{"arch": "vit", "model": "masked image model", "dataset": "rendered made-up planets", "train_examples": 48750, "image_size": 48, "crop_scale_min": 1, "horizontal_flip": true, "translate": 0.12, "rotation_deg": 5, "color_jitter": 0.1, "method": "simmim", "mask_ratio": 0.6, "loss": "l1", "norm": "layernorm", "norm_position": "pre", "hidden_act": "swiglu", "mlp_ratio": 2.67, "head_dim": 64, "fused_qkv": true, "bias": "all", "qk_norm": false, "layer_scale_init": 0.01, "parallel_block": false, "inner_norm": false, "moe": "top_k", "drop_path": 0.15, "num_experts": 8, "moe_every": 2, "expert_mlp_ratio": 2, "experts_per_token": 1, "shared_expert": false, "patch_size": [8, 8], "conv_stem": false, "layers": 12, "width": 256, "positions": "sincos", "residual_init": "none", "optimizer": "muon", "muon_scale": "match_rms_adamw", "learning_rate": 0.0015, "momentum": 0.98, "nesterov": true, "orthogonalizer": "polar_express", "adamw_lr_other_params": 0.00081, "max_grad_norm": 1.0, "max_steps": 7300, "batch_size": 128, "epochs": 19.2, "lr_schedule": "linear", "final_lr_fraction": 0.01, "warmup_steps": 360, "weight_decay": 0.1, "adamw_weight_decay_other_params": 0}
Rows from block 9 of a small masked image model, named by matrix and row number. Rows with one number within an expert belong to one neuron, the router's apart. Each number is 200 + 30 x the weight over its row's rms, rounded and kept within 0 to 999. All counts start at 0.
Before each expert's rows are labels from the 100 images, of 14976, where the router gives the expert most weight on average: "strongest on" is what is common among them; "peak on" is the class under the peak. Only what is clearly more common there than usual is listed. The data: rendered made-up planets. In brackets: how many of the 100, against the usual share in percent.
# router: router (model.blocks.9.mlp.router.weight, 8x256, trained with AdamW), inputs 192-255
# gate: expert gate (model.blocks.9.mlp.gate, 8x512x256), inputs 192-255
# up: expert up (model.blocks.9.mlp.up, 8x512x256), inputs 192-255
# down: expert down (model.blocks.9.mlp.down, 8x256x512, transposed), outputs 192-255

# expert 1
strongest on: crescent (53 vs 24.6); cratered rock (36 vs 14.1); lava world (35 vs 14.7)
peak on: planet (68 vs 23.6)
router.1,196,155,166,240,219,275,209,180,196,182,209,138,204,162,219,154,214,217,183,192,194,160,201,220,232,220,208,212,247,219,196,191,241,203,205,196,227,189,182,193,189,180,219,152,212,184,163,266,151,186,146,152,181,180,235,194,204,206,186,202,115,193,194,195
gate.0,237,232,209,210,209,218,185,221,238,199,210,193,185,184,235,200,224,170,172,189,253,229,273,183,236,209,280,218,222,197,212,165,271,257,196,137,174,168,173,224,218,235,185,141,173,229,235,236,218,154,188,146,225,202,162,213,185,204,227,179,197,209,165,179
up.0,178,182,227,177,204,194,198,212,161,181,159,151,217,251,182,215,165,207,218,218,214,196,170,218,175,218,155,187,183,248,146,199,161,172,177,214,222,169,214,159,171,158,193,182,206,187,183,206,221,234,163,250,203,161,214,216,214,192,186,262,179,168,231,179
down.0,191,226,183,185,199,160,160,213,194,181,187,220,135,171,212,169,204,150,217,271,180,200,198,220,205,192,244,229,163,206,200,211,202,216,243,241,212,171,173,254,248,215,271,183,195,156,211,171,201,184,216,190,188,205,235,211,192,206,237,192,170,226,203,155
gate.1,193,200,202,158,208,177,223,157,240,218,209,187,254,205,215,237,204,172,169,193,154,222,174,166,180,240,178,228,184,154,172,231,188,141,224,163,224,180,218,239,194,203,193,167,219,209,222,194,245,171,182,197,220,169,155,257,143,208,182,186,165,189,239,228
up.1,207,204,197,194,240,205,202,137,231,270,194,210,263,209,209,179,214,215,172,206,128,221,150,143,179,226,178,230,217,164,186,243,173,187,192,169,221,186,222,233,205,195,170,174,224,194,231,201,204,192,202,176,213,189,148,232,186,179,176,203,160,240,210,194
down.1,152,202,204,233,170,199,153,209,222,234,191,205,177,204,231,141,171,215,219,215,216,225,201,175,198,171,206,269,195,210,242,183,177,229,216,229,183,182,155,178,234,223,196,228,207,201,237,214,147,229,232,185,196,195,216,184,192,173,139,179,160,177,231,169
gate.2,150,169,193,195,236,204,189,225,202,204,174,218,223,231,202,174,181,182,110,170,216,242,213,236,181,149,193,239,172,216,175,201,163,203,210,194,226,235,190,199,134,183,179,157,211,200,203,215,231,203,210,171,203,179,173,144,187,242,162,172,130,150,169,188
up.2,178,134,174,173,229,250,189,201,223,212,218,169,170,210,165,170,173,188,125,179,207,231,213,258,141,158,200,231,165,174,212,195,162,208,217,223,204,271,224,193,141,178,199,173,233,205,221,207,210,198,203,198,205,175,164,159,232,232,144,170,154,162,206,194
down.2,205,216,207,181,182,197,197,191,227,189,237,221,195,151,204,204,190,214,241,228,178,214,227,210,220,204,228,208,223,192,218,158,191,183,167,202,179,188,154,217,243,199,160,201,180,228,198,130,138,271,162,203,222,290,189,184,250,132,198,208,218,271,160,182
gate.3,239,217,181,158,150,198,191,178,191,224,219,150,207,167,257,175,266,184,195,252,146,183,190,148,198,196,216,198,206,238,185,172,245,210,172,193,191,236,214,180,199,193,256,202,151,143,174,149,249,223,164,230,217,169,214,205,210,178,246,207,206,195,187,152
up.3,185,250,223,222,183,208,251,177,193,176,164,211,173,192,215,225,231,196,182,200,167,157,162,203,161,188,198,204,207,198,204,204,173,206,206,265,205,229,227,166,197,193,166,187,188,195,196,195,163,172,191,251,185,230,170,172,237,140,204,202,227,200,179,257
down.3,197,200,206,189,232,189,238,172,161,193,144,151,205,178,224,200,256,140,183,191,161,160,175,162,227,242,242,216,118,186,221,216,206,194,257,219,228,183,250,199,161,176,184,194,183,198,213,186,212,208,193,265,200,205,186,234,189,145,193,162,194,237,220,198
gate.4,229,183,234,234,220,254,200,125,201,182,196,186,179,164,223,218,192,203,177,207,228,229,165,173,189,189,241,193,247,210,224,233,209,180,192,221,241,145,245,168,208,156,254,244,184,224,175,222,181,193,245,217,206,225,195,204,192,213,193,210,184,184,207,221
up.4,204,227,223,165,168,152,194,168,215,262,165,218,210,227,195,184,185,227,143,180,177,189,198,174,265,200,149,197,213,179,242,232,193,241,147,251,160,172,215,190,199,154,248,146,193,211,226,232,195,179,240,247,200,233,189,197,204,188,175,232,199,175,248,220
down.4,247,230,253,168,177,209,126,157,223,222,202,274,217,159,211,194,188,256,210,202,160,274,208,188,212,205,195,151,172,221,239,164,204,220,264,247,216,224,273,203,213,158,149,221,192,209,221,171,231,212,220,267,219,214,180,171,201,238,241,188,205,170,209,233
gate.5,198,209,228,129,208,156,195,193,163,224,103,185,165,194,286,170,207,235,213,209,203,186,237,240,194,213,204,163,212,176,240,225,188,182,227,162,179,166,233,191,125,222,201,200,175,204,206,229,142,214,219,194,220,196,154,227,170,219,242,185,195,207,182,138
up.5,229,196,179,196,213,207,145,166,225,251,267,230,202,236,217,148,184,193,226,169,203,179,172,223,218,227,217,199,216,211,210,225,207,214,156,200,204,187,189,230,235,162,209,209,179,179,211,168,247,191,175,262,203,162,240,196,243,194,206,181,198,171,194,239
down.5,244,182,162,255,194,179,170,179,197,263,196,251,223,238,155,191,160,203,206,170,191,188,178,178,169,210,205,256,214,238,248,214,184,199,258,171,168,213,217,193,217,193,191,189,245,177,200,240,199,175,172,232,201,197,183,182,186,246,221,178,218,208,136,230
gate.6,187,209,240,198,190,209,162,224,187,234,165,206,201,199,237,219,228,166,176,183,165,191,196,173,174,170,238,145,184,224,185,226,222,177,201,174,168,153,163,210,174,269,200,230,164,258,130,215,232,187,234,236,232,191,215,195,205,154,207,219,203,200,186,188
up.6,202,163,216,201,183,230,233,189,183,252,209,214,178,193,163,196,164,227,203,192,196,223,159,242,202,214,187,221,167,193,174,185,244,178,188,191,237,223,300,163,169,212,169,200,194,135,258,170,185,206,185,218,145,212,158,187,185,245,193,170,229,200,200,194
down.6,160,165,239,189,194,162,157,208,185,180,241,211,220,165,187,185,227,187,192,202,167,154,228,174,189,182,183,123,235,209,189,200,157,182,219,209,159,230,169,225,182,223,215,190,205,252,173,188,156,185,159,208,172,221,186,185,191,179,201,215,148,180,148,191
gate.7,179,143,214,161,172,206,186,197,226,210,202,229,258,145,143,228,190,196,236,262,183,179,193,197,161,224,179,213,222,201,203,188,214,190,178,149,189,200,184,195,229,203,152,175,179,249,158,145,143,156,209,248,175,217,219,221,184,207,164,189,204,199,161,184
up.7,204,232,166,169,215,153,210,166,191,211,213,171,218,215,211,206,165,176,176,204,226,168,231,176,204,272,230,182,209,194,173,196,219,143,180,205,210,190,183,182,266,217,235,276,179,245,148,214,175,191,166,176,194,162,245,157,175,220,186,269,173,194,206,196
down.7,225,168,164,217,213,158,212,183,242,183,212,177,256,238,211,236,179,145,168,209,190,158,204,231,166,276,234,188,227,182,174,185,218,146,194,223,201,193,213,148,258,222,172,234,184,204,198,186,118,200,173,169,200,169,198,248,189,201,200,261,216,197,183,197
gate.8,209,188,185,192,199,143,211,220,179,157,209,239,254,211,231,173,155,193,201,224,258,190,207,123,203,208,183,219,174,194,191,215,297,157,201,263,195,189,181,159,166,210,216,243,186,227,198,207,202,248,171,224,220,193,276,181,243,127,226,202,176,179,240,203
up.8,213,191,169,186,201,241,205,221,215,197,150,229,168,160,239,184,224,156,210,187,190,221,209,165,226,169,190,165,256,216,199,200,192,127,189,190,167,168,161,260,215,222,202,203,243,203,215,183,234,264,199,162,190,164,230,202,258,147,249,249,217,237,188,201
down.8,166,169,219,233,162,268,151,188,193,181,169,182,211,231,183,157,219,194,153,204,212,181,204,227,174,226,214,217,193,135,240,220,191,202,227,233,170,239,217,189,236,219,201,218,189,214,229,175,234,145,187,187,157,180,208,197,230,203,237,177,192,187,193,204
gate.9,266,166,210,252,191,223,205,134,252,212,229,208,165,234,218,268,204,174,184,240,208,232,195,164,188,191,227,267,204,180,215,210,228,176,159,206,178,215,211,192,152,210,136,204,242,157,172,202,215,163,194,257,197,160,218,151,188,155,187,250,180,185,190,217
up.9,187,218,212,187,168,154,202,234,224,241,182,181,197,171,155,168,212,244,191,170,243,164,233,209,219,210,171,162,248,227,241,168,207,164,193,167,186,164,188,221,175,167,210,190,182,204,238,156,166,219,217,146,191,236,169,228,233,215,189,180,191,220,206,206
down.9,195,252,175,207,134,198,173,170,196,213,168,192,209,209,199,197,245,182,191,245,215,230,174,160,225,251,210,264,209,216,181,207,195,191,185,222,197,247,170,223,168,215,258,219,233,185,193,151,221,124,205,229,172,180,195,209,208,191,237,207,197,221,229,216

# expert 5
strongest on: crescent (99 vs 24.6); glowing rim (80 vs 40.1); cracked ice world (65 vs 14.1)
peak on: planet (99 vs 23.6)
router.5,204,158,149,210,225,221,235,166,210,160,181,154,198,231,219,261,250,209,121,170,144,172,160,161,223,226,243,201,226,186,242,180,218,230,187,234,200,243,183,201,177,224,225,250,268,211,234,201,208,211,241,184,243,243,174,174,187,173,172,194,197,229,202,217
gate.0,174,207,198,177,189,211,216,180,127,249,141,176,162,178,190,197,202,197,199,232,247,166,196,240,201,140,199,240,266,205,203,238,243,168,239,177,156,214,196,128,204,215,165,230,208,224,212,198,196,257,169,156,173,257,174,253,223,163,158,160,189,204,202,211
up.0,243,230,189,185,209,159,197,249,177,231,221,154,227,213,232,151,210,246,222,191,166,153,198,211,195,140,232,219,222,204,186,165,237,222,234,214,191,220,202,218,211,184,185,186,170,259,205,172,195,224,192,122,208,209,222,224,198,262,190,208,202,163,123,208
down.0,262,147,154,232,167,270,169,194,189,209,252,206,152,177,187,147,229,198,179,205,184,219,190,196,186,220,185,197,223,144,200,215,161,212,241,222,167,195,205,172,220,212,210,219,191,233,238,192,181,117,186,194,152,186,226,221,227,177,150,242,166,133,173,177
gate.1,215,238,202,190,232,164,229,149,145,185,202,212,202,165,184,212,245,168,299,176,179,164,162,243,218,192,171,193,149,165,140,285,223,173,148,207,249,191,210,172,237,188,175,228,187,184,223,195,220,184,152,237,182,235,261,185,193,249,179,217,181,236,186,191
up.1,171,154,230,233,171,214,182,255,212,213,192,219,201,200,185,166,167,178,157,194,165,192,251,138,180,198,248,199,224,190,201,174,220,233,248,214,175,189,230,205,195,228,249,202,209,213,164,203,152,201,251,127,195,166,130,227,202,163,225,162,224,144,203,255
down.1,150,143,173,209,194,166,213,148,241,210,158,174,187,183,196,197,235,212,266,203,262,227,181,226,205,206,146,152,235,192,186,189,240,208,201,176,195,191,156,257,199,156,228,212,201,158,212,196,214,179,177,169,182,258,184,223,192,253,267,230,195,233,181,212
gate.2,182,179,193,269,102,253,194,221,231,176,258,213,175,224,149,195,180,240,201,191,226,194,111,160,178,235,218,194,231,194,191,265,208,182,190,254,170,194,205,172,222,209,251,207,211,256,164,207,168,174,152,161,234,226,231,226,183,168,184,212,194,222,163,180
up.2,179,212,213,205,181,246,203,207,250,249,212,213,223,175,212,211,166,213,175,267,223,209,199,252,189,207,209,233,197,236,163,189,196,159,244,197,157,153,182,209,227,196,253,185,193,190,196,284,195,208,232,181,161,214,138,172,190,245,122,178,225,232,226,212
down.2,227,213,201,202,207,118,204,249,157,144,200,225,147,264,179,176,211,193,197,192,196,216,181,147,216,199,179,171,137,202,225,189,228,220,219,181,217,206,229,216,176,206,187,235,214,174,204,158,197,197,122,196,189,186,139,217,196,198,133,208,235,189,180,190
gate.3,203,218,184,232,181,176,226,192,243,160,181,172,243,168,181,228,260,192,235,202,217,171,161,219,203,254,205,234,188,190,226,217,209,140,216,197,178,204,205,166,221,227,187,165,174,236,190,202,172,177,235,191,233,192,175,166,210,201,265,215,155,223,217,167
up.3,190,230,170,207,176,172,252,233,252,172,209,233,206,209,155,177,226,176,258,172,197,174,180,232,171,230,179,293,191,213,191,195,200,153,211,214,179,178,205,205,185,205,196,189,217,200,194,200,196,194,196,177,234,261,193,180,210,240,228,241,173,224,220,122
down.3,179,188,202,188,201,198,186,233,194,241,227,218,177,170,217,237,199,166,153,140,186,182,175,208,197,206,161,203,215,180,147,198,206,146,148,222,139,203,193,228,203,221,212,236,236,148,177,235,181,231,169,183,244,187,212,229,187,243,175,228,225,224,181,133
gate.4,168,213,232,173,201,212,167,178,163,210,207,137,205,191,187,212,192,201,187,182,264,205,199,238,174,215,203,226,183,167,184,222,249,169,219,196,218,252,128,201,190,226,225,214,211,165,241,213,183,194,123,165,178,151,201,190,190,195,257,184,261,222,251,187
up.4,209,209,235,210,191,186,233,212,212,192,191,251,199,162,236,209,180,202,200,151,181,199,197,158,231,163,202,206,253,253,232,150,142,236,185,201,226,201,233,230,175,203,183,189,188,229,192,207,240,194,225,223,209,221,168,161,182,204,184,220,171,215,148,207
down.4,230,264,157,256,193,208,184,197,186,218,190,181,262,189,135,193,239,148,181,143,216,179,155,166,176,167,206,206,133,176,229,134,257,204,179,214,236,202,185,199,154,182,181,209,216,142,250,180,197,168,250,200,251,205,240,226,246,212,202,183,202,207,199,169
gate.5,211,205,218,171,229,208,139,175,128,163,185,156,179,174,160,187,202,181,193,202,232,232,183,251,141,230,226,215,223,180,234,179,216,206,230,164,177,145,205,191,179,170,196,195,195,224,180,212,171,250,178,241,177,213,232,154,184,224,206,191,236,187,200,201
up.5,128,252,149,251,157,260,220,275,199,244,234,196,210,239,215,198,214,219,228,179,155,207,207,168,222,168,205,161,173,220,175,206,160,214,201,156,252,208,200,226,186,242,206,194,184,171,210,170,199,171,170,200,228,198,245,207,205,213,208,224,200,190,223,209
down.5,252,159,216,190,213,145,195,177,216,151,187,215,268,210,214,215,152,194,159,163,191,213,195,218,223,197,218,174,186,202,176,221,176,152,211,206,198,177,247,168,193,188,233,186,208,204,258,217,265,187,222,194,223,169,224,204,190,158,154,183,174,234,200,227
gate.6,264,180,181,199,238,186,185,179,240,176,231,214,203,173,155,162,214,196,182,176,209,202,231,226,183,221,174,186,201,151,255,179,206,227,158,192,181,171,169,211,190,242,222,177,207,201,186,251,213,222,250,232,188,266,205,163,214,246,210,151,162,187,143,206
up.6,170,244,166,171,211,223,219,155,231,234,236,212,240,256,188,144,214,243,212,165,191,230,213,147,208,165,193,180,173,173,175,212,171,154,225,177,198,195,180,227,172,186,161,244,217,186,218,223,173,219,216,163,210,219,158,229,266,181,184,172,210,210,211,229
down.6,172,150,206,196,199,271,210,191,204,232,170,165,212,207,197,205,213,231,170,167,215,182,188,139,229,161,212,187,152,211,160,181,181,158,174,150,247,189,172,223,159,243,224,216,226,180,158,157,179,181,207,197,207,179,156,176,188,205,181,170,211,195,230,189
gate.7,202,232,170,163,213,124,177,122,189,236,153,198,148,199,232,189,204,190,151,210,251,234,231,212,231,192,168,235,230,214,229,204,225,224,159,200,151,232,214,169,175,215,200,212,206,236,239,242,188,206,164,247,189,228,151,187,200,178,189,211,185,182,240,181
up.7,247,189,234,218,240,177,179,265,175,171,175,219,200,215,215,225,218,166,201,215,223,212,205,192,233,171,268,187,206,208,232,174,231,242,192,172,165,240,241,203,217,216,226,198,177,210,198,183,197,151,152,246,181,240,153,173,213,190,175,204,138,131,179,186
down.7,218,177,183,204,210,232,193,169,211,206,175,154,231,164,158,216,207,151,220,214,209,266,189,260,150,200,223,220,206,160,230,152,172,184,178,239,159,207,186,174,219,181,201,245,174,186,187,211,204,220,221,169,227,234,170,196,222,198,219,228,222,221,184,220
gate.8,191,230,222,246,136,174,173,163,163,145,158,206,255,249,191,198,210,163,242,178,213,213,160,185,220,177,197,214,247,167,121,235,225,172,173,197,230,202,207,157,240,165,233,231,228,261,234,184,155,214,213,197,225,206,239,209,182,180,179,178,201,214,228,162
up.8,196,189,201,218,223,242,202,179,234,217,204,190,173,258,154,225,216,199,238,194,224,182,140,168,229,205,226,194,264,151,155,199,220,164,196,184,204,201,213,154,197,172,236,181,234,206,176,160,185,181,214,201,240,173,230,203,125,209,192,188,200,175,240,143
down.8,269,223,190,181,126,162,192,198,186,199,229,167,203,184,233,218,165,229,143,191,229,165,214,186,207,179,210,215,178,186,216,202,204,184,217,198,210,199,110,189,225,191,221,226,198,175,244,203,226,257,183,211,204,211,212,157,169,183,170,189,180,194,207,239
gate.9,160,224,224,240,204,190,172,169,220,206,194,172,216,193,196,229,197,223,162,208,270,215,171,149,181,133,215,179,169,209,229,205,186,205,198,228,164,211,163,193,181,195,195,148,164,207,207,165,227,197,256,244,184,236,210,213,191,181,177,230,223,203,233,252
up.9,198,244,231,208,149,212,225,188,224,193,164,217,189,223,229,188,183,180,173,202,173,194,193,207,210,206,222,181,195,222,187,175,194,182,158,188,193,224,244,231,184,208,252,220,160,177,221,178,214,228,234,249,160,166,248,188,199,207,229,221,282,249,184,217
down.9,206,211,203,227,170,205,264,184,221,152,185,168,231,206,215,185,183,187,237,198,188,177,190,173,185,178,208,152,230,166,205,229,166,151,173,227,183,176,191,220,164,204,207,187,200,174,257,217,174,215,187,174,230,203,187,186,265,141,229,202,233,199,216,229

# expert 3
strongest on: full (93 vs 25.3); glowing rim (86 vs 40.1); ocean world (53 vs 14.4); kind: lava world (37 vs 14.7)
peak on: planet (100 vs 23.6)
router.3,162,159,195,216,224,231,258,156,237,231,197,185,191,150,225,190,167,157,182,170,229,180,189,223,173,167,159,189,220,159,175,239,190,191,244,213,170,217,160,239,173,218,201,222,190,165,176,222,155,172,243,156,198,203,173,212,163,198,221,210,233,175,165,245
gate.0,179,186,152,230,208,181,216,182,190,212,178,191,146,180,232,209,221,187,205,206,130,154,220,208,216,218,189,240,217,210,221,208,181,174,168,186,227,188,221,215,199,215,209,200,196,203,215,188,175,183,172,199,189,266,253,225,190,183,210,178,227,173,146,222
up.0,195,180,197,187,190,206,203,233,180,166,223,159,147,155,188,174,224,191,121,230,188,145,217,208,205,182,219,237,186,190,235,162,195,210,222,204,189,147,164,226,223,165,224,216,229,239,183,193,190,165,204,185,219,158,216,171,188,213,202,175,182,137,151,193
down.0,120,236,179,141,233,167,194,182,210,201,180,192,207,185,263,190,168,185,242,208,177,200,206,168,196,251,155,232,214,183,167,195,193,157,171,146,261,134,196,131,155,208,223,212,223,199,157,182,216,241,199,221,209,162,174,202,239,148,191,202,205,163,225,218
gate.1,152,218,142,222,166,214,178,170,189,215,204,178,209,224,223,225,235,204,226,168,243,187,210,205,245,209,210,179,168,165,177,222,182,212,152,169,199,202,162,215,215,208,166,197,204,178,223,154,247,199,264,168,241,167,258,180,182,191,197,201,147,178,150,136
up.1,225,189,181,208,200,197,218,162,254,144,229,202,245,241,127,208,227,223,223,182,133,197,240,275,186,200,195,165,227,207,228,174,219,220,131,232,190,253,238,238,173,189,193,193,166,179,200,193,175,201,170,195,197,201,178,217,211,174,184,219,201,242,245,204
down.1,197,206,199,228,198,208,192,196,176,236,151,194,209,220,201,193,215,235,180,187,226,202,262,211,220,192,213,149,205,225,160,167,147,179,243,207,225,165,204,161,229,175,254,205,204,231,215,174,200,169,203,122,190,219,202,234,217,182,193,171,268,168,226,199
gate.2,256,166,147,203,174,174,214,193,181,167,181,227,208,129,220,222,207,164,224,189,200,157,189,190,138,199,195,189,201,203,120,182,251,144,212,250,238,165,216,208,208,189,184,155,137,163,223,196,240,201,211,215,188,223,224,217,252,182,183,240,117,232,163,191
up.2,260,160,196,200,158,180,212,174,190,181,200,220,233,144,242,238,205,163,226,213,219,183,188,188,167,236,205,210,156,243,147,195,259,180,214,262,273,143,226,232,189,217,213,173,171,192,187,198,237,219,186,216,181,213,209,215,230,131,144,231,129,194,133,174
down.2,213,160,135,115,198,231,193,188,208,196,203,164,196,197,183,145,208,192,201,192,204,207,173,161,183,169,202,183,253,226,289,242,185,186,216,211,187,247,210,200,220,220,214,243,187,257,180,181,183,190,235,204,206,113,188,211,217,181,213,213,231,214,225,162
gate.3,195,161,168,207,188,176,199,235,170,186,239,164,204,166,218,168,239,213,224,206,211,229,181,261,238,206,210,171,245,118,210,231,220,181,201,266,201,144,169,153,224,149,174,136,182,186,204,221,205,244,223,210,215,190,229,218,209,249,232,171,201,187,167,136
up.3,171,233,197,227,209,250,169,199,253,205,145,207,183,227,206,212,209,136,216,201,175,185,243,132,215,197,225,210,179,195,201,211,185,252,202,166,148,192,177,224,188,199,190,258,215,134,148,231,204,170,168,171,175,188,248,270,197,158,238,203,196,216,197,260
down.3,220,194,170,189,212,192,203,229,198,237,229,268,228,202,197,215,210,164,171,195,182,185,218,177,189,200,178,210,208,179,162,251,194,222,240,197,232,219,168,182,237,181,257,192,185,198,184,248,182,193,186,190,198,208,184,197,207,169,254,172,209,265,222,158
gate.4,160,202,203,231,196,219,208,237,237,218,174,187,202,236,223,229,176,162,236,205,204,225,178,203,231,214,197,183,290,149,199,194,197,178,224,220,241,181,245,182,178,242,216,193,208,183,163,182,230,260,199,217,189,226,200,222,132,209,207,220,214,193,160,160
up.4,172,180,183,179,222,149,187,226,176,194,180,168,223,177,211,176,143,223,237,198,183,214,178,164,176,277,146,211,177,212,197,203,199,195,234,268,223,224,219,151,181,233,228,152,223,161,242,220,191,130,173,186,197,176,154,166,143,177,226,221,224,226,156,164
down.4,202,228,180,258,212,181,235,245,251,197,212,186,218,216,244,153,217,217,188,145,206,214,203,159,212,236,186,208,256,174,186,172,271,199,225,236,193,184,231,167,209,254,212,184,167,190,151,184,223,171,239,241,162,197,189,190,228,215,251,213,227,205,208,175
gate.5,197,238,141,173,228,190,161,190,228,226,212,238,171,189,199,197,155,215,175,273,211,168,182,128,214,229,143,189,219,138,203,196,204,159,169,222,246,250,158,159,205,204,193,218,265,166,231,232,242,171,204,197,198,218,214,188,252,215,218,238,197,166,168,165
up.5,199,256,225,216,204,221,153,179,255,170,183,173,196,183,217,242,212,166,148,175,197,245,173,182,228,154,190,147,168,214,239,183,187,208,150,227,209,278,188,238,168,187,240,152,240,176,199,220,220,167,213,257,226,219,172,171,197,170,225,202,146,248,210,204
down.5,239,166,245,171,231,198,163,180,231,183,228,220,190,232,216,213,175,166,229,236,168,186,194,190,235,187,200,215,228,176,235,204,215,240,172,173,156,178,171,222,181,215,195,183,196,187,184,202,238,230,244,208,198,236,171,225,198,232,221,230,189,199,211,164
gate.6,201,235,177,189,173,182,239,227,201,202,201,228,199,223,264,213,211,168,218,204,244,211,234,205,231,160,176,264,173,158,201,197,198,155,206,208,214,184,212,186,243,254,242,230,120,180,178,200,248,172,160,134,202,238,207,144,210,203,179,157,138,177,227,140
up.6,200,215,192,179,206,162,209,187,165,169,182,175,211,229,191,160,196,182,178,209,192,190,258,241,231,240,150,238,222,177,182,191,211,208,213,220,230,229,183,254,216,176,241,213,155,202,187,186,244,191,182,156,140,221,270,131,204,119,204,198,178,126,184,231
down.6,181,172,207,162,174,193,223,101,252,220,165,205,140,217,224,188,183,168,215,213,220,144,175,238,173,196,210,235,203,210,234,178,230,191,233,228,287,217,213,300,153,189,215,202,221,227,187,230,258,172,151,207,216,211,169,272,256,160,176,247,180,227,187,214
gate.7,198,263,205,203,181,172,234,204,216,195,206,226,182,210,178,207,234,223,208,174,197,157,163,211,187,172,223,190,209,184,200,208,151,151,174,170,149,277,152,189,210,230,217,202,186,194,233,203,212,197,177,241,169,166,203,118,232,205,214,224,207,160,190,192
up.7,220,199,222,171,166,224,218,221,194,205,191,154,191,192,189,218,207,208,202,221,237,217,201,158,189,275,184,193,154,221,149,168,230,242,222,226,214,164,201,204,197,265,188,236,188,166,206,207,171,250,217,179,229,197,222,244,143,198,154,235,189,231,232,99
down.7,215,174,245,233,249,225,145,195,214,237,203,254,185,133,197,196,243,200,231,196,230,193,221,166,200,168,205,154,233,145,228,197,224,183,231,181,205,181,189,169,216,186,200,222,175,190,202,183,189,213,221,205,163,245,259,163,115,205,230,196,154,180,170,202
gate.8,181,235,200,241,214,218,162,239,187,261,247,227,212,177,211,189,199,203,157,167,234,171,205,222,184,147,220,180,240,218,169,149,178,225,182,260,190,169,180,175,220,186,206,175,214,208,248,191,203,208,250,209,215,220,194,195,209,221,227,235,174,186,229,173
up.8,209,196,170,174,201,191,265,135,179,197,131,173,211,177,230,183,193,207,236,226,184,250,164,192,210,223,190,233,179,211,199,262,243,171,263,164,212,218,204,198,187,194,165,232,187,190,159,157,189,191,180,175,189,173,186,180,157,166,158,206,201,254,175,256
down.8,181,146,166,191,198,189,211,220,208,242,236,202,163,217,201,206,198,179,222,186,198,187,163,176,181,186,207,147,253,220,180,196,211,250,246,190,221,205,213,224,194,177,214,157,241,240,194,202,183,195,172,198,167,195,198,223,210,179,233,187,202,222,183,241
gate.9,205,176,213,199,218,234,284,214,249,202,169,186,217,150,177,261,173,188,207,208,223,195,209,216,148,228,174,163,215,211,161,138,254,134,268,201,216,154,198,143,200,132,204,173,209,240,208,241,190,199,197,191,196,189,225,170,250,222,172,163,243,185,248,185
up.9,195,198,178,184,230,210,225,194,208,175,154,213,242,201,216,156,189,187,220,186,181,212,214,225,176,249,178,150,225,216,191,162,267,148,245,201,174,157,203,200,152,209,215,183,200,197,231,247,189,174,240,178,289,177,187,178,213,214,141,182,244,224,256,209
down.9,170,248,228,211,146,193,232,200,81,217,207,229,185,182,152,184,168,241,250,212,153,176,149,194,209,193,191,219,199,198,268,176,184,241,185,196,215,254,214,209,241,206,159,168,167,143,240,180,146,233,175,193,216,170,200,215,179,186,217,219,239,140,223,256